config.toml
encoder_qk_norm = true
encoder_expert_mlp_ratio = 1
fusion_encoder_positions = "sincos"
optimizer = "muon"
orthogonalizer = "polar_express"
Rows from block 5 of the image encoder of a small image-text matching model, named by matrix and row number. Rows with one number within an expert belong to one neuron, the router's apart. Each number is 500 + 50 x the weight over its row's rms, rounded and kept within 0 to 999. All counts start at 0. Numbers have three digits each.
Before each expert's rows are labels from the 100 images, of 14976, where the router gives the expert most weight on average: "strongest on" is what is common among them. Only what is clearly more common there than usual is listed. The data: patchworks of several textures. In brackets: how many of the 100.
# router: slot weights (encoder.blocks.5.mlp.router.weight, 8x128, trained with AdamW), inputs 0-127
# up: expert up (encoder.blocks.5.mlp.up, 4x128x128), inputs 0-127
# down: expert down (encoder.blocks.5.mlp.down, 4x128x128, transposed), outputs 0-127

# expert 0
strongest on: patches: two (84); orange (76)
router.0:502500566516419488489555510509472512510570529551534516453579560425678524503517538523569406538527492476477459526522480570473438510499412477541455464472468608589455524475463545570597447478481491489542504482518462422464483509465451514446438573450556505507454435528477478520415461442544624547462544509475479541509540471459505506507408473493507430425429441540466487559419553539541492425372
router.1:515561562499521521474435526424480487519492480576579468512587576458539559472513492582528380465533423409540524503492473559463496501433409428543526564377521614596485495470478482504590486521503540476449609430469475542516506474502568379454431478475545478466382510588458522506440480476546554496443501459467522523495536511454573545477445529563447455509521496571445539530469512479581513509440
up.6:504473413522532509496492447573511523432520462464422515526451543433563553512575430449491522549561511510548487542491472556520533553515510489607520471456634543552512555408501491388616533492525494493547487508500442478495542447523429482539614446570413449436463542484551523394453523561416426542451493525539476483541461550476501492486507523504477543501576507373537424552502481503472391466409
down.6:478543512515576518424440591458509553608474584495488373481508573440462539445549528506446444489457559468503446470568462463540523538469545477614563522533479575465528547556503494520475478453536459495541501492464537589438467504385588509540430527412571350518476519531541509482550486427417561461516469521474461495469535514455437442491555521462542443436537523517473596463508566477546575443508
up.7:465580540522460536559506476524498547512557549458474592541474528468531450492485458469521523483540496538538550470524481371451546416459523547630470464448504490543543499483553498397460388467508554599473502526545491436463564410473564392508402572545430461517435576470608493490500505558440585518536451460469510495482467511514465502515532480605550519467513385501477543557429496495460407439476
down.7:478507426495529528520476536592492468492540554544576493462608417443466512461433523472504480493576458381436505476472514473499479567513599455432566528455472488474422541513412508552486527557423550502479571514489600438517432563500508505489471560508486512465528449418574483555489538405553504588492536418461560473456416460570549444428462509539593503452468504525541496342516508427514544472531
up.8:462479472559517464481444572530536525456480496500493564438511402449487539509464536464494559522553518534466442410514507458588560439503639549507516468538428465536497563519491558504379404490482515490504443532519511566525526477508427493493369529429542535511555521484545443521431575484542490594495529502441545405593476416564480468461486604430598553502471518495487450478441563513472578400532
down.8:594549464442474550495589494498495548580540526469442487516554570431524461472533509516509524507512511471455501546495579510464462590564439473518496517501454538456499435564430582611589513538423480529503475442556485463444432536457523461599482512482457426506521513446494559440472491470446464471458468391572568565486594464457530403617611457494483499410528458530470428418512491547488445423540
up.9:479536463516557490497451521443474518506448351456481501489407573511555477562526547441464428434497490540588442573518556548464455486514495546524518579516555476438510394539541531501492465507530625482437506505480584558535441549485448531495507533486375526556438439423457540492523503541488433421550482584532543519487527392609457459555401485528448464512507581509474439452479499501576451556467
down.9:507475573486493436542461594578534467549436500508525484486447527497484505458555451572557484432517471420530435547453484383524375469539565478527583590399401482504496600478490518558499444542454482494509574470483457461557397519513525535499535501391525589516495447478500506486475569531529535550437529452546503483491598548433449564524371603510485474494434524497478489510461571469525510493419
up.10:564523446504580461514475467541542497360510466567500578508520441514571528531422496511445560439457488536558482502438530493462498413504465436479538542460481515512535467414544460524407577483528594543503509482523418488534487486545396488530499579595527496483475385523564481535545485481635476440503471443514458542570515605489531470573528436372458577485419521442510507470548506533486470549568
down.10:482495555392450530522454595515501549466444478440496537587525419527435455566512464508503486423445470494568624462531575533501512493453556525520498583533594454456426491533556488543521433591513506473539409584503564538542543470435431514476551523508454512482553457521546516464541493477358496531496452461493522524486489587392516463439432478504498506548531530484562511528501418468588587613444
up.11:502463402412598562549591520449392444572478488556508519459403522463457510550460543493505529535518516542571522471512544423526517586543424422488568435405566493495477484534409468525572529578481496483550518529483523583449461488427528502465529504464453474471445566553524486466456438494450502503510429454474481531504487452515479559418499452479554508627559556482646462524420553429474515513543
down.11:540482536489415512439477502508559468463456580452554545507513511565586547530452536536452549435434479550494479508416505533534584511453434519525502500550478550611454507558510496543460559448535494535532473414588410495477457578536456503549408490457504514542458475522531477472474486477507507641499567513501487399464483565555423363429547511506475549492485477475416568481481458510412397409415
up.12:536507504593484516521535512459459466503546469509554539480497584522517464523545645393479495593525415567533549546468519463507557550619507475496484456537464513408566519478480484420515480565436428497498542444425489517464509507525541381490508505544541520357434502478459487430512602500569435531479465475485593517518543507425496551554448450574533498521405523549486499395520479543551544420536
down.12:421428459506485431476453534451520456466527470462522471556404495484516525570592431507552542421464467512500461495579499496464531527458523419531565501506480411553500391498510490622512540502535622530565487507482486439600532516516490571468495514477571537491506440636531493490489561574464464432489579492445488475511515609454532437513434490477547570541627542547494539528470556444562437521422
up.13:443541531608508515581492456451576466466442552553473433561437507503468442504438515575563538463472498551495452555366552447485526508486527497517476469471392439491615532479556477425530489393498515511531462481516478478379604453475524525432506473582541522483416566475511489519472519488501523420568534492462501677530515483504471557524502526404455468458517575506400496460538465498512489482543
down.13:444448474402548521453452575590494503502530510465600546510476444526488478483569489422479508467529488547495413444460614559473492552414531524540513482425514534520380429588424582629552472569572477546476487393587517499515532459489471492506512570501515491479484417558527447500495544582447437477533427471490522502428397484506499512532454508523529555579426508523550547487498440532495573448445
up.14:453541492514621507460550467438472520387492443463518513510495454411501559480529482552558552431555462413484549409426526489479517393512541591512384475434564590522548506496416526549513525544597494581539445501557556510397448519388490484492579506516408487537501434515496491554507462531502526473480435407479496558541534527585481581508546541540518513503520514513556448493559526499497390513476
down.14:556510494480448538544455570561511450607449506397439446497503545513502462512506545440528505556496473462459538523537515478449539586529495524537555451480435461456591528557527471430523483543550490435474515590520457530472445498581496529451464490568533550512476477477412457488560553416545451544387474472545571458448516493417408427542486634472509393592525370511588497542517537495497547496445
up.15:494580509491468414549434503550471486455565441479515472425557447551557571422436517461545490503502486413457537402441480509556522452590491492543493444529538330480564519511530480390492555519551570498556456479491504463523462505541533539552514499412558496598464527472555508536578427495544573539548478545594516489514500454543477484549532548475333469437605521444504542478512466463511479493487
down.15:482490473542511517421489552492500475446416554470492569477415570513596522411558503537540568459544587495438445507510513386501477535466533535471358532578469570488453545472450550504398506498498509583516510575471438592488424549464418447550554415452470566442532447465520555462557383489479475505446501458419513401490467494545519478555507552463483530570454546608497479499524526546499499481490
up.16:534505414538578469604446530502534518476466453520544507541519501502446561512620544543465517454444445437403473419455501571521526387518490521566586466479462533457533578424523484428518481499526494579602475374462487566604528484501472513446555478557551469457456611469565494476476496480423546543433535486464463532448514434528550481411491452491443588511548460545490497566521570506481521494421
down.16:499510538512516476438557500456515483475532466451430467482438511395513423567581504486515484480489589416509512540543499467521470542585544431530546426482408488453472512531536501430389442496539540474564411577461575410499443463484466486546529415537526529546498524615617499522563484586435434571553500513505553461473515507514536427520602549524499522480502533458583461488451372459442561463472
up.17:416468537520416415569527526484513431520502600451549538543481510438496530460484452420497491521503477593551500505552493550515569468522563506560554512465519454479550509465578611476443543473523529461496450430466476505459449445476494518413515530412456400559482347521520488529530554543511639487471453470517556442516505487620471454474475479557565466568627450467479500552447499503548479549426
down.17:498497542470423614469448503565539520472586483603515430537505376453534531556506591466534556496550517520472433416582492486536588531477410513399527445483569427546511488419504513490576528583434535407467479542518496486522480491536554459534415464382501526502521523479527508538471511439532509506442588466492527491467361544530529459504521550492530598462443503478473432546522519558459509451576
up.18:471477504463489521451510473576448522533499426448445439510505544489518473429488513468565466422447493573582616441459461505506527518511475437478630507539659529428505481492525519499463503538567530487503550649455484574533487429569622437451548513506508540467458504458503441528470543502496429495502480573460592563492523489505428478512599450537421527455547487558515598447530503499464455516406
down.18:490522511433549528475415497455581512540526594543548602512480472490513480465547426602486492401527490499395438470486504436542540462399490586568526601424404543502517526596484598488463480579416424543503509490559477462505551554549468534512521482492468408472490545518492496515434494428475550518542506494516480423468532411475532527489403586538533576550500428518498514523425501463616520535525
up.19:476532399452514456495461465596524537622458481401386433473498555531561473425430536542575479424459477498519553540512482450506525536496564462515418471524543438511443513522582405413529480536530465392493503465531472550442612424449501467540446498415500534482509519504544473487528487523540546480584561504517576588491565472496490467549540416576476508545549512441587543471400516544510475554519
down.19:517556496452496451456597465488664632477554459483561602503549553510485532528569488540482547504550426595507515471446455487541472501482496493579540476460544503472515495609505513521635564512508513565523545568418527436524501518502531498480472448447499441460578453464453516554523545487444533466424509513460412393506436518493503446579389535484482532541524491443513492485544450497500439414414
up.20:503475513588524534529475493447518377534588528522498565483453549513427457385493569486412504427518540504490546563437426491547536513417474478482462561428581540468543510454517438393426489548532510504460564528473503571515548476617505452469571532589526562518473447532505490352500513496499388448575491532423433466451484474526473580552472465534487446533511491447530483531498478571491481525597
down.20:451442507513563547472503465453514611535461440546410407543491441421458399552516421517482482388498411541578616487449481530447509504500521506492579522587533514505566423585501469509544569480510496549449547480461525608480486510446476465498500531475536498535503507469540504546505507397497495487494428420543533429460515514528446513380507577532478578480560424608429506527533434460515564487559
up.21:522519517532527505534453489493485467519462484508479410485525511546547572390552510574538473513528425486594566498548544510540501549503416492423471537574584540474594393505413390463448489500469475515573513503527396505461553416479520502415471494485506489498597533448436457463556407571463535480496516525547423502462477469431562517503504499563500398635430463489470520501465553622466463456538
down.21:537423471614523384442563396503439470560537482516501564413474498413419524509487468476463498492533456533540490505493406464514448524484496478558562579452579440487592497435522540515459534508545503472478418459426518436476524528535589472514538572455562500545413388493466477499464556470549495531482495556431525476453645492548444434444494565506492565556539508536475510567459433450490458587506

# expert 1
strongest on: patches: two (93)
router.2:493507593473402454577532459593462494498524560542613546467528462415539519443488538480469483495601465508531504562507514548428547509550521483506454551520530451473523509450520436572622471500541526475555424477454446447379456580542405448405473572496501503512428459501585502537495401464435482443480414426448456508505417553457482521548462486492568471485511450569582541552540486512562537496534
router.3:513573630432389438478525472456496464456478512517536506510575440463543472431436559535442459520581529485479468486433498612454457498543551470537430594434513454447463486417531479552514528426531555388573530540526472474499453556480488511454569517512517517513451361525521515506525435516443472465554433525503487547538477512478461478585469487424515417488611497529527474550572493523646520468507
up.6:569555461549505511426552530511443494560448455505602565429412452530470540589435413510553597479477489524446500482507551546563500467497450477525487452538537520515596555457501530512546485445530392528413510472474455438511559420486497509629473424648557478562411502514451454494432569525473526562409454542563501461545471477470502507545567475519516449438402539464525541488541543498538493456491
down.6:453536517556479437524386533534511605431522451451450444537511473412459482440479492558468457566555496503479495550355487559575426584543449515527569523460453446546473540492521581515449564486528471529500524473535526503544460503489509422566604388414481491436479480480545531539543569426573538593535544500538500532487462511565457444499473484480481471417489387522558494512488366513452505483454
up.7:483497326589479449566477443560489478445484542576568487553478459535460535535545533568475422496494565516527484494428471477438476451524537515466536490550463402506522487463566602620608530517484539491492468453472471362484427499566505586591476520541486511580547520574582464540450462517442476453493504466524447512507507604422463524509487486429539477470428485509448471497501528493554435452436
down.7:468506447438500483497459445498423439505527497499574467509548564542515418425515530557511414538500443485507531411569546593501493502328594547557525443443453532470492524522464497566488452527558550507482533479568483530500535483426481429390421578468461550398502468438558539572608516519529455505500436456482473496485537410478509460483489502492495569504456553520547497640435563490502507442563
up.8:447479389532498606483533464562525581551576523410488514456418514488603461407392501431495493576591522534458434492538502554469502442529490539468541487486502497561527468427456496541488515369477497508536507512529554480506497517400510469496444516477549469459571560495535535542542613592495484541467480405485538473542633450534527493481454555435437552474445522537424515458489456549408515467533
down.8:515499491539409407508479491534457546558504562550478532508547398466546472436490518556459524493515482464498398456491513527429536401431467496512563558475496447406503602460480502628484537475497523482478528493569486464480492495586535464458528460517530539539455482506458480503420464460419386518565457570515559553543540568503483496567574491432564471477597524581558519525584371458598543438479
up.9:492412461519445443495508470549456570480497502428423468453529446492431513427428552580459602520408532488471521543504528495477518438445507540458522470472555418501596506404458501431453499490588495578484545489407519559479567459502469464454618456536457482624495455500480419503535433487548515525429535531484440542465485523458490544559532514559517566529532522526501468469578482546436621577611
down.9:419520419550463451495475525505562498485512427473508622543440506489502368458485484345555533510566479501568517479529378482521481427532481516579600480514473550445460531560578503480529492486450511503440577476460396565482482507519452550470554484539522419539434454494546627514479579433513473520513524528463558438382487488505516478462445489525469510589529505485553510523444558590509450513533
up.10:433561524548554528623524556470465479372480565497488452448509459583468523508434519522492373487522544536534550523521558521530420558569336532533489505530478482474600516514494541484550565484567463488500492510422523492468478469477555614491530459563590416600455451520488528533569542515456494458548498450418441493470490477488505544495577509449559518474486477496510493485532519426385474518392
down.10:448503484526569506553401498598531479486535488469590526542620530456467480507538529498570580434523522466493573425443479483488477487526461548492504470539432516556415484476423396467426408618434508442532601505564424464503530464587522425404488573498468509410444484505516461413514453459436490549469525495553469486511539507465529523536537418557531476611480599428470513505548552507503498484512
up.11:527430565643565530553557543520446499450408491460482465486427480519487505515442533482422453549467549440534463480496545494473529563515586421462622438502503476613513505444500538489476534585453468506516486532486489528504538522547494525447636529468451444404463456588514415513553495494522529540572474496483515465544550561561496492486424510497485563522489351505488427567563468473485492400578
down.11:462551462520407422521571543538560512579501533441459512493550470486496545622614473433465489553427517499533479449492440553433555425551442467371403437527529608546545460511523497581461532489514489496481544480550563539530494518409520540544476529485493518539468511512514484533586463512533467580515468448434520493464499446404494549416542644464546520459497556582472496512468546510417514415491
up.12:502454558473460442553490528547531517561418464567524504537470466471450611456543435493459453512520532439503444459414533549508536542499544499456377609494505462512518443392352444492521564513458510492464501581482543512557512591528508409471503614545529444518549530432619448417412499550534509532444507461476447482523536499524455549397450546528548500590524492473554503526475469515508486480574
down.12:464501556442469511464415446462438511538487592423565505441438648472547413459511462388524499586505444482498460542558467527528562526462461424505559540437596542483519587574491523507455520541452497438484566592540527522456482442508499567500582565485526487537456532607433581523521456538485470506565457589437497509544516454477537470497498433488477487459519476511520509436503396426535424434563
up.13:494461477505624460602430517482519458483568548456488485483420435509434502435472440503420595580477480586429475506431505536542483478465493521519526516545568565490598525584522545423545468493502416454489588478512513559453526487436576547524572540560596530496546411403484484533537545546488530508412555487420563467479592585514469498431581444521537483507517522455472564478481460433429496461497
down.13:432502386565440486521495447498691519536450523475502443529522472512615510481454474536477531459552539497576464497521551400511506483556465551505491461561514480548454529489449518445545483460501503556495541437451483493566537552480427492477450551477581564520520552561478503538529408495610516396424508480530453450459436549513493454410438613442478529507594452525599540518479489472583531487468
up.14:486482506434415472616514452512456496569520519512540427488396413525526433503566393539511583401483551517485559495475489528531526456486425567435481559484550542469507514439541474533471480536586500566397478461494526556485578511519555532481591504455481488667511504433486494483537457502527463476478414485464499633436542558509434503548508454478466516545564473500550623570498545510502440484526
down.14:450500482528484390398447541455550466495504501505424475511498580445548481447470474483522416543483520574453507627557470491530526480516517474445411523541611483518555501484380567579448520476530489490514464532515411450483521471480467518496422529437543446468470432520482480453517522491556603558499589521457513448516503542627608422419476464623531474532456474554563476586461475558497524527498
up.15:494508542547490515395451398479427466409519379476510559584479460379490588473468459467550514523486594433442575603442491499553520460433497519546462486456598536538494502495596505532535541468527532564568422498524468442460501487485495468512646513545496445584469575508516478490587450514421498467511528560527406435496558546570539528526510498471488449521517524501527467403470467508468488531563
down.15:491509508497552564438462541472461608541535518472420497524548502537425442549559493503529461555496489493474475524611539434474496462510360562484531517457506486539574481633558479533546572530500445477438489527534483504587396485474545518495414614541510509446519534457579516549449547484445412462546512384539560495517384557483463474516470494590507467460588495399456467565501544520496440483501
up.16:401469470504414464481431548536600375444522543600501494520515476506415583461548382466438584498453535481529509558492521563474404503502454510487609512529489472519532549483510426535532416395479502487479508487480422504498515493517457519506487417453520484496421550490538504552439537489534580611453514497620483469556443527437541552532459483445476497486550519462463465504534553579493399561417
down.16:521463409524522498463494600459586456543516441467555528542589533513468524597466484629524460473541513524488502485518461452559601518497468441540494492560449491488482490531545513446440543562471537558552422457508503442581477435483436482423492568509511504475436467576483569474453477546551571395499539603478535519449548521445460399535475547526462456545438547514451547503360466535487556380541
up.17:526530559483524463490464497481506498436478578527504512476470437443532453502468452469443539486573513476435464517514546572559495490475527440590450422480500436482524475467485508470508465559491432540517496431468519432458564351479481492544521510546578494452525480579412521466432428443490512571518519555586382555579401471514543522497634561519497466618479506504505504645569562570512439506449
down.17:498465469543471633478528534407437460565554527426480495517579543509476548518421526468547539530503525514492554460441430472545498525469507493432515520535527494399476555446567559529465448440500527483552453465560562445451491575482531408506496561439487538471493510456532533538457537462582531545495541410511667463491572388490499453484479568501412477484467427511408545501462474587457420597475
up.18:530513585514451476455457406461576444435492533532514567517543489451507451447451406544536550507459492513507472498549536485460556532610471445428537467508566478556463484473472510485386459509514520550537453500472400532436519522519438537473547389467524443527488579457458641465536514417494439539594597547505489507460398520468478481582522471491463494529476515497385513537425432552422554579464
down.18:515549546504511530451449550517545505431471507509421391523477497477549508418416556458580516572552547470587440504516427533640562622460469499549446433510449451547617436558529493463603505497431501501487527544467519455508382538429558460509518461456490458459518474544449480508503495382486476461560487574483489468435531548537482467404483491553545488463567483480442449514507579477504412540488
up.19:499497486418440506398618438539453456502470461493467491492491496561455556435504539455589431453526543456612607597520496506530493466502554471421540514505437378523565429473517453494452574453511543517473570510386495506443502558476502482467494453489560487524486579456540491411550544546571432487498453426442437552549522551558469446501526409566434478508486493468504507518532448459441600511579
down.19:577460527465643510646440490517545456463473549460437521542502497430529454523445619482457499433478481530431474472473529408515445509493519524488541465527525548548538539461613467507583465541477518492483443495518457517482533456546407536571569467397484531522423448528512500584430490441428512576454540565541547442573448522517517521491423488538478524581453509448382489564455440528554548505515
up.20:566555466575468402463527456523519444509482547481545483455529569522486554608524428548486575456556463549529541480461374499462456506431492505564555547567496549418509481479549493544516537515593508488554495465480433456458496551461499449510403539507534452426517566542478446399527568498554386497468484542496449478450429594454382547525459593498522451502556500468499505528378560505523539444569
down.20:475503527401532601513520534464527535542453467480469521525592401579550487424489439474562484403489514524425546590504579594476519592443484595498507496430485595506504482539551542524537444498474415471477507480553515567545534543519456499476500533453457456515449463421477525561567522550444540566510536448508537471487494422481538440539568441548501391515434475560444351537552529475550564546475
up.21:472481530525611510508479481475445459524580453564400557550574509562524532506398426481583591427618526505489502476487476443446528486464470494488464543447481537452506447456600570564536535496493485537520463444502488487488505498506514462421487433551485559495670511450643475508484513456467517512522513507511462498451578579554426477464526455441513499477510382472457498534459483463407562531594
down.21:502509470493505457453460443521556458469508573527571445515545521453562428495549479505502489460488546403512521485447610469574520515534461461476532602515508479570473493440508461598399463513562450507487510554463469490520517480544462524424447398458421534599345483483428519469518470554462518531408511453579609469573492500495498461445510580565472553468478566483454626461583452505457536504453

# expert 3
strongest on: orange (85); white (83); purple (83); patches: five (81)
router.6:486482566490453540506458383495500438442491537507522622572504497505492521483570448428492512475563484383557498429460530533548571478418462438541516497449532471560564375496503490465450502451530579445509509512520465516518601568490494463478462441561506460554514430476500584528454533547599502509443427493462447471462480367494414550447484457439486526523587539452493595457605529426521469504471
router.7:521482537539484551492401422433541483429447557475537569561464480510459526544571431494475541505590516430535494422483498501567612516429469480594513500467500484563539402487472550440459523469510530410520523544542467534481593528524525503472454457573536474502531424495453586517434589555591569506477432486519448428476461393463439477472511541430467517517606558486474557444550566427577478503431
up.6:564445530449485544537539471538479479570495381463491519439437551450562503390409447446519553553472556532574451499446564509587550430502552514523538529489514453566573536479511394561500559439517434496537543434512482458602413448421488525475551443530484460548549574467483532489574547551457526450403501476522426502510615481551511511453472435456455443434532508475539546528533429547435539471550
down.6:480515476469543514544539469518487544490543603599514479520485491447439480504512535536432475497401486470498559471469500521453480463653469458457545483556477490531432479517551498462501487476608528616525549433525517551478523536510533433454457514471517514416535529474526503528379470472484462538423499402541502460598435511485536524450569486437430450400522547620514464444500437470469361391531
up.7:498560467471437417563497616467424534484504500502449547524461518533450450405534468462563548519510544509553467526436543542492474548481509385581491504537472511558534460557586472477573448462559573528446506442487433465551609449516456443492558499563518474515598544528648419513463365584531469478486502471472428590518553553535465502530441466491484473432469556520515564446504433532495472497544
down.7:458468467495439505453484467457444512548572492550481478465494451419547540508448431536475510576489602477430489393491458535571538515436529561464528560470554544476432555459600417431485546540533445481460513511555513525559499482490543540500513600494492473479437517516496667477436493472477523482601541531425647413495536501480479507501575575483505447478584434449550473486505463395525536556445
up.8:594538444500520334549465563486542474461516578527508557456534403553437526557577574460463522519584516521508428596520465421507492449534489447521519545510438427482488445498418540616477502548460530505486467543500506460532430534495449458484495490497459472467554507431461497501588541460561509433460503524499512543517455553513494611465450520504437439554387573499505572429451495508584525433601
down.8:566549534442565503462481520554503494472468393502524540557478592438607519488371435492587566509447485462506551450551373536534525471562477494502485438483543508586482472480591507584526401458469501536494478495530444473529475491491563590484497385522546370507482467556484540483473404566526436606504465443495478518528501505520527435516492525568566538496530415449470446495409478503490478498424
up.9:499510459469507555502581518517552572434449462431425562421499391487551469455473572514523544554514450524514451408463452525485565533505572520543539562397444552523460463473460468576462501433501553526509465483519604421596444463464588484557538460474486473502546470518488530470478455509519556514443438513504611459578509539467419407476492505515534494546544494361451447544395477467590446462468
down.9:596565472536500435508425480571515532492602499528472435484522559498526494525536436590512475470551524488509501519440540432457438447518492498502558518549437498537505591477425568459524484514460466589516500537468471517501475543456486490530484495467531474360442532494452376456511517441528425560464536515580443602443482538520585516446470561530411547612467474562472558561455601540419507443398
up.10:655414408527488533519582529458378533484501540524501587470513519567596505559485477505444464534467511479475560411520402554519439460483467524449442538470500536447550512446569428598542435559409462404426474491576474433502513570499587521550499482501500541563504424514484508453504525524505449514528558425542519533500510453537459464527577430480485559518540527520447441514465499524568380504480
down.10:457613530484397562455515422441477514512459455401477388490458552478500441473529500510552543399499477466604449559516472532373476560475398439470529587466527508542503512614421464600501530564436458453475496512469515513480481509563491627501444442459463463485462428466510460419522482554505520472452498441523497496478522476559581526465532487456514489511468506548502515500471539524624391486491
up.11:545571351425492454431439524486512504505560441478542480441483576489539483515482507539473560491496525446543511481465542603491516541470531485490573450538563493390435491496461566521489475599504532527483497428525554497489450426433441493442515469538455484452569534488560476531486471545435489510466572493539536531536561584527416401569454500479544511399524591556581484552483506551549326467543
down.11:444536570586528532518618418520520469479370455527470527556488423481535568494516451496471580474481477598466504518518588559499547518492552504440485448461482561530496462448509485469575550480564465411528560494484391461491444495450454529575473415503493531492490432547456524476426627556541462437454492501539447498512578455423536524378446551415479515435459514496495458495435527481457605499543
up.12:530449503538545552520419497418545503513539513541557513503547469552579430424424532529580496494460602461410539461500512545485558459463463511560553531461415530547518612460500472544553460528554467486654454469537461543438523469475509456423480494465529496593475451475525467498554610477489513540370556429457419480505401482533497515515454502516535549531456496385453581529456498536442515474576
down.12:511445529518438466503558486537530511594502435493436465495493553463539613470515544551509434493538590488543517500473539542494433509548435538529462454512519498520473512495427506500580443472490463431569510510503547481458461545446440558473504489476623582347513497496522410596451400510461535470493463542516554517518633464513517448528487539420456568320537485552496516501516467494467549429422
up.13:496565527553552532506503443460468498367523441621515515525508546585503521622532562472463460398466459468456499512574464554515548497509492506477514376474461558558385509536455520550445522487585533462506518456453548526496502573526458482544454576524564528491439501501457594574474517412491454483479448504547554449554461475502503525448505506457634435445502430449536623515493437535494547571510
down.13:487548587420433505462590585500474473613472504464517534448528504433555453476462531455483430495555492534518452481468476505495501462537441497525601584433499506425559546463530553408493565534403508563554556553544554395455407478470585493505483459488503505583438567581509378503510417540531454460490415420521572521490541454477449416582451532524485476552535491463495500509522559491453449449530
up.14:503447458540503442519440477504587559453508545433500545489518554501548479459522526550516445531634530536568477509473503651543529484506529514636496507499458501475466453534406486530562525512558503473629526461462481466515469542448459465453539572451510428426520446532483470458480536513454595563569491503571531483484488425474419513628429538398456488420522522467576457529465438492430525457427
down.14:552496364515596538469576597494485452549417539467504434504668450381473509491525503484601520515445454494489508456498550423505520476491436493504576508540468550502457521564547513532597420458489446561522501392550530498515500561497498501503484496527533500557459513503574548503494437417518484476470582525407532512453526527463506510393509490493578511384436463496404453455561551516542532495497
up.15:493484476577592474493474507493575406530498589650473607525530541483526549518562550453581562478551474523543479439485497514500446477493443460374613516496486473585478511503491489511462528423564497479453563550431466570493500428453496524503510439571534536518470432571465460510424543519464532560452473565457460533450476591447481508408474509533485559426535489383518501472490397523423530450514
down.15:480422524509591569433536508547452483536439532511481448549460543444510443478556443391544510603443500539390490508484533503497477545387454419526567322477508586548557470558480466604486495532533454519549540466469616487567502494555432515453518550519456507480492476532580535602491572523450503472530450455439581555463559477468460440500472549503455481419515505483490485509516551549528477555513
up.16:509459453481525497552439513476491525474490402462514573416598441497465501497543504516575588545494595519495591479454592538461455533514553641508445477510453483465525494528474534614452475415480496443504501363500536533540484425509509530569518482525497465396500490612470446459452501535429519459504518496546456524597485509485442470474398486542502499525480494430495505426599560586443457563427
down.16:487547474482485524471441544553558484506494455439486417518510545607559539564473463582456507548529460560435443494455409336555543507583554461493595495548484474509522570528560554406424448513513558472482407550571527476545503512532496482514537467517536583426466563471437503481563556419428493520440524606499483518431538484576526509469442466439505497570520562493405513430440482447528463456489
up.17:475525430513542501441533572462547525467529511461360563423419581555447523603479587463568462594497526527575474460452429539517479503508511573519443515550446559478510518583500527448520489451535539457365509491556488500551506544449517437496497475565547487528536504477515553410519501556483480449553448459523528511443449468516459451545483471538487468469510464326517432572400536547466407531534
down.17:531499416455544435475479516575486460497444483511630526499516412605475536476485457600475595428505523474416461421444521463556481479517462532514562493443464495530495520474576490588496483513404500499533449524505494485573432496525563528413477488529556524362458454520532503549477481545516489477466547472591453494509504578480538549445394590439579531480578557505404486454561560453420536483558
up.18:461427435499556523549505562465493493439505389505476529475481519535475555558540574537513402544443461463532515581426572465473581455442500483599553555562542526430539537467457468574526409491481561499500596552461418462379468430491445494596480461486527429456396537474485518509546454518450535464541527483555469466580531520611530571504543547458455499431459500537494566527519444447398523512498
down.18:482501527468494477508448488484429522570528444522440582452462538560411563507674494518477474501484431463413417404558521435546538512566460466478447530595420513517430479570535508507456546575513569526492488511533582464588486542502571490458486527537507497497464482501471547505506472539541562539464455566413588497475442564388497517469365513516542533502556440497511625465517545555477521465523
up.19:581554576554486537493540556542493471518410558559432564574552467519584493499501465509460485447411469501497457514427439517515570508382513494550507502504491502470547570549524375502519411542525532486550549601433486427438529381551566461519482475495573518573467570413516441502516465510497469568554463506457516551521502466532481479513460501466487438491351612498405501510459486487497470571568
down.19:503496472519522507542550478455512481512482547522469510383499473481402568580609556482506471542523540471478424412575518490486496469606551441487491501474534505568415432460482489560460496476538540488468567457592518473466520486423455558451471514455504530512531426498446583461514462454437472578443428485534460529466530548442503426462546530447541544433623437614594550419613497433563463503505
up.20:486439592475470497586472445454492485488474539471577511564505509488550491403516519628489525487560476491460480554465456516490512456479422530540399555471551502452531472416460475477548502496583477462525510448484534560504498463517498479486521502419544597506472464423571483440425547467580470473465502466563403421427542460481447490555543634552522466615591529450436558581475465627507524541521
down.20:576464578423569613549522526541442479526561541499560445393469472536458540528508505484452429409513501448514454510459502530563563581519504512511471517504482578488530437548527482532608500509487465512522561363595499594491555566497598511443465473456512530516565494454459503567552439549426518520552513576445500520406538450510487491410449494551483465398459516534469506512476551421465419458424
up.21:463471469506501581528544406482460505553556541630500474463520473509499509473557578418483512422547532520445507513449544464497655461508554547462489412467421585520468444490434512504589559512531551430472524471521422540431555431476529462583569550546443441511525627484498525492535611484522450434520496480488417471479439493549444503576451474431448505512518432476513444441501390472512507510537
down.21:539484524524544441444515528524550538514529502542557426575436508516465530477456467600433549449515571485544556539472525496463481483453587592508574549454510546494486553429444496490451487448541515510481521488474473510563421405534521544553631541409583548534522510484500637640513485540497429446433454497529564564500498444510486417447509486530378520558479509454461429455455476457430452543441